From a checkpoint of a small image autoencoder.
Training: 4500 steps, batches of 64.
Rows from block 7 of the encoder of a small image autoencoder, named by matrix and row number. Rows with one number belong to one neuron. Each number is 500 + 40 x the weight over its row's rms, rounded and kept within 0 to 999. All counts start at 0. Numbers have three digits each.
After each neuron's rows are labels from the 100 images, of 14976, where the neuron reaches its highest value: "top examples" is what is common among them; "colour at peak" is the nearest of a few named colours to the mean colour under the peak. Only what is clearly more common there than usual is listed. The data: numbers of one to four digits printed on busy colour backdrops. In brackets: how many of the 100, against the usual share in percent.
# fc1: MLP up (encoder.blocks.7.mlp.fc1.weight, 640x160), inputs 0-159
# fc2: MLP down (encoder.blocks.7.mlp.fc2.weight, 160x640, transposed), outputs 0-159

fc1.24:488450485464566506527502539507506454499489475524525391510461517493499493511606474536453535500508473479531531563471562494528477500495528563542463561526543477514512583559438458586478522536524516530619564438472512493527541502545525466462541519500564491472495498505472498503449480500470457535492537506481488531452475513475472422497470470440469501467495495525485497516516536524507438520462456574441525532513466547517587545520583524450539567465414500586465461507476562519575498564459541
fc2.24:390507513398441432524479482541446496574473522479544504500522520512588537437580553464482585582529516511567585526466464500446487452504499499467465486500492491445535429515500546450492513491499538458495473434453521561527499517527422474486489538496508514499506513527523500505488444517455522470514501459505452464506525521400385516558475495544472460545501559463489514499567452464532469489481500504456443553460479530519532482484506533553474480508547530504541458564506528548481556580520513
top examples: green ink (30 vs 8.2); white ink (27 vs 8.4); teal ink (27 vs 8.8)
colour at peak: green (52 vs 2.3)

fc1.105:549542523509497534440488498529535485502476486462500453482542468538427541477534517525517543561468551508507503492489510477527502473558482443458507439540521509544538574482530453548515501515385558541542512447445543497458470468441451542527523439501534456447521517471476560436544536537481458527464533521535479445513451523466489510485501516504519553545473517471566411419500501575539500497432465474531527493416541437544554508568501488487506544478430492471448484432480525487608551514417460
fc2.105:470479503435511465518455485508508474522515504486457528489461488533521544502476510516474509439577428448438481479538545496475506499457491564473512559498441553458529465420509537520454503409587498522474490517502467516544514590591543478441538517564503531542416529503498504557389483474498474453481460456522501561523539449512499513452477426574492533553542411535480547471500524543425504511536517484488561482549505499521460492453537455564476485478495475566551493566492492539485449427547506
top examples: green ink (40 vs 8.2); yellow ink (30 vs 8.4)
colour at peak: green (43 vs 2.3)

fc1.611:465505596529557503453517466500483491523524496499517485480512502535476498474507457543540510439459469488433493531505494449580469518529544567471403495482489536515504512443490447432465531481529528562517447447572450515441501492472485477502566517503546494551485512537522488470439497536595507432525505489573432470466502458545510561513487455534512459552516440502513545507471529497447561433481488538545476476559471557488520602543418479450462442462451521499447550584509494587496494497438471
fc2.611:517481530506502427530492500573498503506479511520425471490481479484520517519437493509507495494560427472528447527436535547545528465424501433538481498522480486423593548511488529525526435473465467500483523472535501493528545522584471528466469558498541517552427462457468502488538483523515514524490550471522557576511574490460510447502552525543515575468531534568486492440431471577495475517407482563471477432494566466518473549499545472470485480520571450434543547462475412504485496480536420
top examples: black ink (38 vs 8.2)
colour at peak: brown (71 vs 25.3)

fc1.497:447419446506496512535475437522532481443556550532452502514536525520516514545512544526430485544550441448508569453507523606444565564420420504452494484503517498510541529535542550486519578511538502485512561508470481484509480471432481481471448481447479470530516517435451406484451494532575452410475465564464519506514473504492536504510503515532483488456444543450525483475442489490538531585464514550511458473538511496521502490489521530575479531606447502515545552473556476461490521498546498
fc2.497:555531583528512473480483474492517508475426478487452529510441487482473562455508490479517513432475565561488457523457422396531469461581560491541492519487504539509501510466418433450466473486473547513572449509496587517490537493480494499509530514507458538471539455548492530522540538475455542593468536481522550550537558467511525462469446513505494511519551484512423455519573537611437477467497541495506509465475493554485516564465481462419534452449494580455481497460458507557506536490477479
top examples: white ink (40 vs 8.4); black ink (36 vs 8.2)
colour at peak: grey (67 vs 25.7)

fc1.421:414547452466483492502495500512546533562498503511519484583500500435527509481535491467577511501463515510551462493529433484476462499512513533560486424516505468460457497477456487506578583462544505469459472515558470534562451511444469521454501497489408561519450431503404564530432429422466540487523515484483459453451520424479486416482492545444538479565571568454515444520545536545479510529532532493497482542529492501534462522562512492527493461488531496488492417520522440501495529454453558
fc2.421:580479534541489486460512516538453495436503488470493462443549511541503456497467501562452490464500455434476490492459518505526469512518516491420479492552498526549592506506480534493468461505473504488528528485440481469454547460492569470525461498488548443442597552479566502469574553561546502513481502556541500532535485550523502564508520417564452484452430450504500612535430413505515514485484458501512525519503497484491510479430481529464531586478480481542553590500434533431530468523506436
top examples: on a plate (69 vs 40.3); length: four (51 vs 25.2); white ink (29 vs 8.4)
colour at peak: grey (57 vs 25.7)

fc1.618:495437569458506519456450580499445525462497481541462476479420471503509503564547557453440480591464411559449517514485498561457535515554460518457472495561528515458471492528535521559477534533456503495522528568523517524555413523436495460446412553540503469514534492491518479466584475501533538487527525420506530421486464462504445499465501533517580423505509512507465536545506439536430524563515511557519445509489466516488502502505486464538499489563483454516492541560499500528464486451443440
fc2.618:445494487520471485520475380503500515460499488413514509509551561470498441450501467533526535453532496491500505439486395510498562443530529515469547516557461534508519499502506472451527526541512539496513479442490497491407611486480476580470487443461507581505492519497541519497453534504559486488504494463471448540529530545515563596545498474479509525541484541506418462544450519485607547476459467490519495498439438506445463516532570515516555427482533569498494498487530490519491551480563432
top examples: black ink (47 vs 8.2)
colour at peak: grey (59 vs 25.7)

fc1.44:492436484522515496416528454451520497504540451590527415481550428469532478493482561426495552468516433472523537472536487435512537518481456482549495464434520539475571485469484480506511454485446542506450506541441486488525576535429513537458559534448487480496512536527491464559564493501463513456513515477580455465498589454478558539495515517503481473488472516479484482457511435501585555488506582470542526567455502501458520445422517498453516527511526500410540497442540515465499455552493430
fc2.44:541491457464563530576467493517465468475473532479471474544498563476487552482506468527528520503526517480473500488464506564514472503555481543445453489562524451520440505552537455486530511500567447502560500499550556494506475503582515544538416379523435493537541518506458487438480502481494495580489525580459550505464473495513487520468432498461515501507443476501530456483443535482481500566417454589450378503526538439524491516556477477520405461516564531492517441556482486528495523467480545
top examples: on a plate (86 vs 40.3)
colour at peak: black (53 vs 15.2); white (45 vs 10.4)

fc1.554:407453523514489424449373511482535454523439503472542545530601503553484465470432532539570442471495523472487456472496499479517563527567478537550518509533450476487466488407502502510540446489468505451594456504562462549570477531486454580493537467483493451491552532470460470518474526415488526536471537458539485485494538500548463473506510517563497444527504503473490478507552499519490527483485562531466401535497504577482464524481511478482474526518484433506453510477463476446566565501526529
fc2.554:564532475465515502537598487523458476461577493517495483546456533488483504546537475461424618514550518509541568484509464461483468483524463529409481539434516486499452480549496505471457543504563482523493548531481575534437465501489519530515449478521497528523524426535544523452519482527498494478467471532492541515447459500422543503474510493460547497474449511505485528521432542495495520513532454439584617441483503409416473487510535502438560403475493557544513496515518524498487467540444513
top examples: on a plate (68 vs 40.3)
colour at peak: black (45 vs 15.2)

fc1.41:534496524560499470480476556518466484490480548527510441491558541429499489424456496409523478505423489460499510557474545560548474534503421510458429480453548453512445480484495539435485519548474472488444579433555454483506479499523504454536608559413533548525501470469528489539525468545479489490547458511437449499501532493463504529469476413521445534480476489538466579464500473525466530480494497422541458558556516501461536486523487575522504480499547513532532463481452501509532499381497542
fc2.41:509511445455504521527535457455501550546496493492478526491500471573515520535492475633484495480521511539502463499523467484433506479507540450516519495563460543501554556518458455549524484484493515473543372533484517536471531502494509520469419438515421428474487524521464520473494565451522507491427486508534523532524522505518483435542456561480508473490564573470475477505492526498523451530479432548417544487464472535554411530550539439514530493521461455466484528538559438501523500629472440
top examples: black ink (35 vs 8.2); red ink (25 vs 8.4)
colour at peak: grey (63 vs 25.7)

fc1.45:513538520491518509550570471501518427459481526517501500513438439470571418433498388518468546606595583545446497505510544515514545483446562447447497576485529523515531536476463534477509505542530513525543504484541454549464499508559514467543439460515532460523505591493524465541534502547471503454486428551435507436468458493487495581508495509487521405508529543459562518534476544467532471484571470486536521483498493550497555516537559523500490513554482501505488529477504484573480490515557529
fc2.45:481487544503489499512448528440510496505439557476438470510470483436516506498485539524535463510497540515507482558573453536580460479513449563505471548503553566486512504570526489443422431449446531490542435505539514487514534470453454446525433466529539462532487495517548407523501582504509473437509514494419489601481469458505534471459446551449429467487489558553540474577503531511466463473476500524520566529528473511479504483556543505476518463481414547526506471520596477493535520531538568
top examples: on a plate (97 vs 40.3)
colour at peak: grey (60 vs 25.7)

fc1.90:496439567480404451480521460451459454523477492470483540377466512511441521474538431530538503497457552497543497460438518480496485527542563529526523517496509510509473528492620511561539502479459469546469515497510506552526490444513419519482509481473503476476446528562556458498482498479388391519572462485500514506469529530439491504467531519535520580490502506516488507501511468512506455497444482440485509482501540535466461472468499531462545519482512570539629504569465537596477517501527506
fc2.90:531533423510479542505495492518549535478517444504452383574518540489440426534525519496520564475449489449483524491566499564549482482507487422499488454581519553509509501488491542482495502500558510503505458518475495504476512505505558507574519535550537439571507493439508619505480574449499464519486518512525484511509486528546449533442437512452437449476472458490487489464517515481483517629541529522481509526495498475480550447488533493505541477513472471438401508462575493452538490500386506
top examples: white ink (44 vs 8.4)
colour at peak: black (48 vs 15.2)

fc1.13:431493530453506486533466489479497556593518439508541476481554412526433476504550520480495527417512436412502481570539500581466544501525506545525449488536505538490507540485498509505475437503507491492566400491511596488498507473546469508515523463459527447519466470450532527481419528475510474476558527527522494487511483519486474438524465465530508462612507494527485546484496481555458559457449546479527488496537526494457530528505548497399541557525541533531437525505514414518578506576453524
fc2.13:479522478435499492581493471547482497493428486507515510569535561500517506480494527565472553498471504481512528530546479598532494514501508573492478489515479499501508502475540577527455503524425564475481529463463413533503501436543541492508472510456524505459544489497495507591475525516373481448455493446503447524543607498515390540534544492496407522550514535474562566482527442471543526462468473491456487523482457512567488461479509530520500461497535537444461417575469483517467500495428489
top examples: green ink (38 vs 8.2)
colour at peak: green (52 vs 2.3)

fc1.295:465482500509439542398481546508508479517590422489474502547514476451506475485581404400507481463477532499499538503434500485508492442522470498434469467507590505489554519535475510556438464436451469437513506444459548512512463515503479526437490570484523489454448501492513488503463490466523544489517451472476379541465555485504428468514482473555465448443507519496473509475475551488552523459473475456489573461533447537509503536499518481500428483457610480542508473434506473552507466475513533
fc2.295:547489538468525439488511514463508434488414601495495468472485502534458523509460543574482460484554514508477517493507526533541540602444476387521471496497456525510481467505473478454535497500508513541457509473571467460480547444517494440513468522530471535531500465505496480532467469490453424528473542524513487468519460493498543523477533481446518566547511470506511449512515494474424445529558503553487477600533503488504479489460559490532626411555444553490487560499419514421527507458458570
top examples: black ink (37 vs 8.2)
colour at peak: grey (58 vs 25.7)

fc1.424:502508550538569462523537533495496431523506473518476465606516505577499543486519472463460499593551462500532426475518441471542540488429519507562521535527489528508401538483498491508436510426496553528477407520510479501567496551613579467512454468567513484540442518494478464508493459453477529516584522454480500549444470595529473488482541491509484465527494526528494452547564548473467454528534500485478463557501546461483463502447491536461497517539443467497473469556450538441458500479504492
fc2.424:507424536485438511483481538510453501521421527548560536486490514525469524519478568473487491500477473472440494512442483413562535491538592438421478495470554488451622506473381529465465495502534502492470480508573485452584485402510467511493526545536514551522534520522495467497480507484524501497519484488534510525538538514454524463475442478584483483563455473501504533483477497511482441566505499578478566479483497522520519551487544455522478515490487454562517518507548486516505567484467363
top examples: black ink (50 vs 8.2)
colour at peak: grey (65 vs 25.7)

fc1.573:537487528517586510475486536512501458583530501468470509478456497535532533520507442470519499493526466511453556457456464463429496550500420550487557520478482528525486545465464532508466496489539512550426452513516501513471499575416501575472520559461561519555490417464493455525493460519514424501456528419468522433553594492484542527549464466504594503421522494550474435468553516547476507466535480541460509509458537535509522538570527474425552529428490420477568491455528485493523490523502489
fc2.573:468475509494464461464530454507566518407552436468522454451523532556510491546445505533475450472499499516492464512498554500539491514519466473532530556522526474447486531568547526470500468527484438509622588480473461527532498478522597496539444451486471481456578523587504528492554542413507491521513505543442536540543401492465396504509512518470481498607554477474499571502425463486505503484467484464515480483553493469474524504456470472517453478462572509563478474557518489466484498492452496
top examples: on a plate (87 vs 40.3); white ink (26 vs 8.4)
colour at peak: white (40 vs 10.4)

fc1.257:537516445498453516490414510511475538463522511563514478550467451548587523473460511446477499519540565463503576507495487577513520482514506515523489497515496506520467441464551453609560483438548551517538467534463546488482480471485442483512496514428505495523555509532446396507505445511546491542418459433512496528474569515554475453452538546467542466549571512511517527508439541483480486525560448511542526488498473447468490447535573496495569463565528471550571507465489585496525505448524553
fc2.257:547500502513535470470517610484612478502477468446559493494533539478396470532440521551561474499432431557519459519521449429528452528534517474560508477446539499555526534489449484507481533498505547499475452478516455501473530470514599524516501530548500488443451474455528554432550512532443468529478505449459493503532484444461625399513521500536489418524515497526544472514553498495510488463502535541486476524470520522500513559480485553552477506471453543515464497388506465497492535528506514
top examples: black ink (31 vs 8.2)
colour at peak: pink (45 vs 18.7)